Weights of a small image captioner: 14800 steps.
Rows from block 4 of the image encoder of a small image captioner, named by matrix and row number. Rows with one number belong to one neuron. Each number is 128 + 24 x the weight over its row's rms, rounded and kept within 0 to 255. All counts start at 0. Numbers have three digits each.
Before each neuron's rows are labels from the 100 images, of 14848, where the neuron reaches its largest size: "lies over" is the class under the peak; "top examples" is what is common among them. Only what is clearly more common there than usual is listed. The data: made-up road signs on poles. In brackets: how many of the 100, against the usual share in percent.
# u: gMLP up (value half) (encoder.blocks.4.mixer.u.weight, 384x256), inputs 86-171
# v: gMLP up (gate half) (encoder.blocks.4.mixer.v.weight, 384x256), inputs 86-171
# out: gMLP down (encoder.blocks.4.mixer.out.weight, 256x384, transposed), outputs 86-171

lies over: symbol (71 vs 2.4)
top examples: drop (42 vs 3.5)
u.306:137156129111110140143119121132107127125109151127149135113096106123116127127089105122140110098149104081122159124135103134150144144117124154119131145095141189143101117095111117117139144104092108139105163107151133112150165150104125133161130062089114134105173123
v.306:132111107138148123137150113135153096126117160128161151128142096100109111153131142133151153114093117111146170113147135128163148100136110142134127120117118147194128107138118109164129098109078093109143157080122130117150123153201125133091138153081126119159132145
out.306:134139148106119083110082124108130122149097127117110141098106123117113185163108102139100115081129158129116129125145181119138124127095139145161157159159131150157145100104135139132102133163116111167122134132152111138107153093119112118118143113139125131116101145

lies over: symbol (37 vs 2.4)
top examples: purple face (38 vs 8.3)
u.101:114115140135110126123091089124110115150092150151112123095127104086140194137165134152142190112149153117122098120126123137124109138137148118123118120114131087096135122123170124096151082151126125141136164131117139118146093144116150095139160082168110128124100142
v.101:154122155147172136131103176156144104146109138152098105102147131103101174174137175127123163124083093115146108149154166141132138126160108180160160137155130083157143147114164091119143138121130150139090213070140147133076064185106149136089126152141142083105140101
out.101:128109144135111123126130127082150165144108114153102142128130124106071110131136105131148132147078090134140103149103103139181106151123138164080157149164112113135095070162144124111110117068149109143145116136119151163124129117131163159136147176110108124092152135

lies over: symbol (76 vs 2.4)
top examples: red face (29 vs 8.6)
u.46:103169151099073134140147091099117091157125149184145134124125144125113069159135180177099130104091149192098098136135115148101147104126163175100130129122117134148129124113164167136107120121106147160141152136111082093114139106096108119119106104142109149151124122
v.46:149113134156157129095086101084135141127143157090124094090178158142126110139122106142112153125145106103110074117123115136165151162119153152106128127096122181130133146127158137138114109133107100136137092129126095106167114140142157150135127155125157106138160126
out.46:117155158111156110126136113133115092104169118073156139111131136116126135123164091142130133124153134074078087110159157119155119113133172129158146136134093107098149138137127149127100199127139156149148102123115064100083159166161182154126138133139124119144099124

lies over: rim (46 vs 8)
top examples: red rim (84 vs 8.4)
u.126:105155100137129144095133177094102176122129139108164154194152101188102116129123135139153156123150114118129078145131160113092134147107105080155140135116131080108114129128121124145157155110137113128109096142100125177114145126189112136125143148171156117125101111
v.126:124095115136096139086149080107140120107139145116128181169108150167104148153161098127157084127087078131126051121124156127090117150143133128111112078107098101132139130091119103159130142139148130102130135124140132140143121077158131139124092146153098153112107148
out.126:120104133143184120127121135144139155133126108113132131144149150154134124112143118123162144137124115119120105110103126151115118142092169108167171111110117133135149137154103139121121164149130139086095111115135134092114102157123127143111110127121116117115128114

lies over: backdrop (100 vs 66)
top examples: teal rim (33 vs 8.2)
u.207:145095110125142178127124114139113159141132179079117112138088149115127135104153106151108086127142117074098161125120167137130140140128149145138102181091096115153112128098117156111127130143123141126150123084176130133129133162166128097115101114116148057101126141
v.207:119111163139129143126148141149104108146195139105141159146100105140092145119126124150105106113123113104132145163099151151163093169035167115075125136162097133167122181132132150132137153203128157150125104174072112133160099105132166121088101134143111143135090120
out.207:095146125152130178095166110107114149177158180175148170134143124127143135168119092143141147119090146154143178175098130152093140165132060099146106113145149131158115136150141080119116094105126153131122154180115093124150184121123147114116151120084109172120105133

lies over: rim (25 vs 8)
top examples: orange rim (77 vs 7.9); grey face (25 vs 8.2)
u.283:120129190105144132100184121115138153115124137112147131099162141099122118132110145137162122147140155120137113105126125144137116099086128152134132147120105121135150125120154122168131143099160112105128101110107150152119160112106138177170149102094109168101122140
v.283:093180114115118098128136150119104148119119169147078099145128149097116135096119171106105130147099090134139113104117151087113131096149148134132121123120178134150145139131128180110128117132141063106113118120079159148159114105160164173145170102139158090186119134
out.283:139110169072114113107139136162100140139111111147130153120157080155116089167094139112141104065188167138134148138137130124142099150141151091118133152115125119158154148118141142138122146107123170145166098125112105091116122127211111158099110080110151116117111167

lies over: symbol (57 vs 2.4)
top examples: B (38 vs 3.6)
u.112:079128141118133158079134123173127075146143116106158112122137107140150095107151143097144104146150123135116128113077132122103137113122136168149136134129148071138117162116123141133125140119148126168136112124145124173098102134126142067127156156179059165104186081
v.112:127160123152135114121131100195104148155146128130147107166123160149103122122152137112136144099148087188092115067110094133110129106109149127103166157122154164111122122107151118093185077141153096159129135115163113098135138097122108121122141130149118154127148134
out.112:126122115167148127117125113141150136157114097129106125126122138160121131130167175123116144123104075169121136088080126137174135123108131127066137129113106136133147135143106152123142106099121145169131142144130153135126063132140101177108118112146108140122122100

lies over: rim (27 vs 8)
top examples: struck through (42 vs 14.9)
u.226:125102151153163105191147133135109158151106119095100156103124125143092122141160083164167126115170148150111100150157109118110126143120140151126123107131122115145128144097108122135129126167102097124178132150165124131109127163120085141159142148131101106098143143
v.226:173121090111110116107178170091114114127157143125105135159151116102107123151173145156113135167146159113089125173108133101115155116134145115098147152134124130136104131141087119109127103147146071128118152096131123116144139136114141113086154115108123174112127102
out.226:111143163137160090123093131114105157117163109139139168153153101176108156123145153119129126145161144140170068112142140099106091156128139136102161137115094128126130126088157113120129148131094117161150103096123147138088096153118173083111115070139133126130136122

lies over: rim (41 vs 8)
top examples: circle sign (42 vs 19.7); purple rim (34 vs 8.4); brown rim (32 vs 8.4)
u.157:070117119084161118130123132109170116155091124179130131152110144143091106138098137116132129111150113114096118154134128155115146145112122094139129125110159167178089152130141130125115097107135093141141109148148102143140126111143139092130186125172105133147135128
v.157:146090147086150124096117145106110102126113120148112141154119103138099103115150171099135178111117115125136128099097140160128104172097135175109104145097163092181097175152085112135123157119114126122125120159103106139099138100100110167132103101141129145128073134
out.157:128068135161147121114087085138162125121123146166096149141138115122097150171109106090118092127116125155115122144143075132113111132145116120110127134121105133162094115164126136162113121137145133127119126137139157131096134138114173130113130124130148109170156154

lies over: backdrop (100 vs 66)
top examples: square sign (61 vs 20.4)
u.57:105077159117123193142117134125130104109103118123121109148098108103144124144118109105156148134165138106162163148112108128140135111123080143170084145127173103105106119132080163107128120108092147139146185151108159141183159124183133107092142144123133083111119147
v.57:111116132081128126150173136152102108110131134139126144118127095122129131088140174153141130171135150100057139117133130143172133107096088138121116144142121139135081129123109097099157121142153143152101126142111114122140112149123165137136111146107136133131081080
out.57:146120112114139138165162130097115092146121159133108126128107145167135145108139148128170118110092147156140115118170112130134129112150110109119101129141132088143154113127115176180147128080189122083080113151116101146146117096137150113086130116138138143124174113

lies over: rim (57 vs 8)
top examples: hexagon sign (48 vs 19.5); teal rim (28 vs 8.2)
u.305:170107122099148110112139138148160091101131139119110115127075140123142140121128160138133111119181102128132143151128101138116117149120095119157084126094157095089109132087163119115069121140082148155080153111104133096142109143140139133141105104122121137100132149
v.305:106132146129122106142143146165113164175137173135157144140112118128127148172141119124127115134133110181116091117141107122120159135119089086133148159157140120152137131161143134160117133115089165099104136165127118150161114127145150164163115123120072124116113138
out.305:182118140140166119111152070164089099155136105111093137081108136141108126125110155129117109101082141150140173109118146135106143132088104142138151157129116142159131115142107162106118133140149144121149167128149172135101109101086079117134096118138103143090101133

lies over: rim (27 vs 8)
top examples: teal rim (35 vs 8.2); pink rim (35 vs 8.6)
u.223:119138158167154094104109136179134147101129159122123138155123098134162120146113110096113126100118097161119148119135151119160153136159152138149119124167170137074127115129088121140189121109190134111120102079126089144152084106093142117144131106113164082125154133
v.223:147165130123129129117171116098126122132114142140156110116108120114075166132100091146126100082099136125160117106136089155153138118119189114142155131164112102142118115146116108098135154143141136121153107149127100091114147139126146156137136129102147131169097158
out.223:100140167118076129150120144101132108111149132135139120101144126091120125104195115118175083127120129141133091101125159121109072140130141130145141188110164133168106151116144109128151073099120098161086174144119131119158195165103170131130094122111118127137114141

lies over: face (47 vs 23.5)
top examples: grey face (41 vs 8.2); blue rim (25 vs 8.2)
u.336:109122135131152114178165072153143155131158174108136092139154113152138105109138124120149135131125108069165143135146156101123130148134083155086126115121115102128153109104146158149099123146141098116126107148146102140115116114110178148140149133116149156070142161
v.336:119139137109161126129167117130129158104139142119114122125138190112107162150120143165157162103089131077147147142104152117113119131107088080145167106143114139115127103148149167143099109132098105116147119127103093149118076130148096131133150143123137139123165103
out.336:103178076160110167065105102107123111156129118137127130112089130098117131121150105143101119140115149115145137153118178118133117135084081120153127142129141189137113134140125134137122117132120149127109175071177150117132096118132130109130168120097162142165094133

lies over: face (58 vs 23.5)
top examples: yellow face (58 vs 8.3)
u.310:132155136142121135143111111093065168132106145151080137132154106126116103101132130147158125136122135165131111139136103137112112147118088107138133117103150141121107160143139113144131102104150137120115117093151115127136130140114123116141110173144141105165138141
v.310:059102124155136122100154103115122147140137111134139126113122141184142174108104137127157124094106131145111138106113162214117153129133139110106140119085126122140132152117102083111137128108145121072093158129098159136116157107119147166125111140137130145124110114
out.310:143137103125154106142087169103170120106063088096135120132132124129138111102143120131160147167134140122108118158117124160154092170114137123115148137126104134140095118134147152132120121140142109142128149123116119156128113133063107166169180133056135140104153111

lies over: backdrop (100 vs 66)
top examples: pink face (27 vs 8.2)
u.42:150132131153154108139141168126160101144135162149123081140138158104140080115147148122157120128104139148156097159138116125140097116126113130171114167106158109154130116126115155116148129089127074137184158087105126137163135133133166100155091128157149098149115074
v.42:111162145156114126155121129127152118138129159139116139124125100118106143126144127115117085138143192120159070154150112161129122116137094085134138125157136084138069144108143085092120116100121104146130094182096080147098121153115108111144117075102168128139093151
out.42:112133104137114161160132142125164140116131169125098118142120145140099108138135134139138142156153111102107168142159135137067127116115116138148133132143153142158154196099110110116130090145092097102108182136134111119112139099162137101076132113098154107115167176

lies over: symbol (53 vs 2.4)
top examples: yellow face (33 vs 8.3); B (25 vs 3.6)
u.33:115113165117120115137106125151159168125144124123136178091190160129105134128152108089126071147130139154108141120088101158120126106128113107051135128131133142109169162133092158133173142134121107147099100128123153133103124149130138092103134157177102116121145144
v.33:103119107111111108157104179113148153190109118089162100146109154133125128143064081138118142121121129175148106147167119129109149120137129137149115103191100115160103152100170135123133135175136093113137103130146163121139133108128135130086113110115134125147143106
out.33:149123097114125148110144150122129083117144124144156118147093089151098145114117106137149133086138127127161110139124119172131121095142172174141135110106167152085103131138109098119159107119122123130100114130132123142129098087093133175172105119147148056123109140

lies over: backdrop (100 vs 66)
top examples: square sign (61 vs 20.4); red rim (29 vs 8.4)
u.158:148147105095123130098134150119112112144149105138128104150144163110122152147094146111132149152152133149134118157162123170138119133117102134118089120146155149129108108132109144181111168130101097112155093115142089178146105097160127104119139124105113090122156140
v.158:117146117102183142091135106153123118101134141103162139115123112077117158130137162170145094124118132100101128097074137159171098090137144114114153097164140142110121105132136128149147147099096067147098109154131152086184176170129166089122157147128128132108087152
out.158:180101114169143167119116129083133138184152134112136119129152155137098115144168119107169176091121140147141103137122115120100115128134112148148138141142090117171141153136109144106172069152104108129104132134102117145137163133140141138138116111151119137119116169

lies over: symbol (64 vs 2.4)
top examples: arrow right (48 vs 3.6)
u.150:116123113158078140127130137176140095128143157132134092166122141130161126131114151107136143098126104117114113114141129131130177107151089153168149115123132140080083092109145126141146152124158115174129114093147111121174079143145132080150126109124105151115113087
v.150:104103146152140152134124128137129117103128183142123126128092117136090137097140175126151128142119116066108144154143093132097128099162131159129118130142122152153129098107141133134130130148138141114176176116108132122145148135162117099149116110126180114111109134
out.150:124156090129130134178115126110118092136136130099144137105177146121136120134139105125130149073112152117094101165072120140149099093102132154091152145132097171178136187164165120145166138141129119124141127131161097122087133142114110130142140135138125150116141108

lies over: rim (35 vs 8)
top examples: white rim (35 vs 8.1)
u.313:165166110124111122129131119149151146144117141105106151141140117123125121104176169154131112121148117147148162171102109140112159148114120146182149155088121167134081096062127106129148133148137129123120096077176108122153149111122147114107118087161145131162126129
v.313:106141126120115128154114174103112114168132117083147079119138086155169105101141065144119140118157171121162084128149132136097116111138128122138129170144101166120123135123159126148169085118141161148123163127114113150129134112144132192141091141158141143146129101
out.313:132145170107108123169122124086121104137127108148091148170086127155115108076140131147180137108131106097141105138173097112140090093134135128128186124126120140083150109126153107162095111150115167116140118139094137133132164115155160132133137144114136117138105102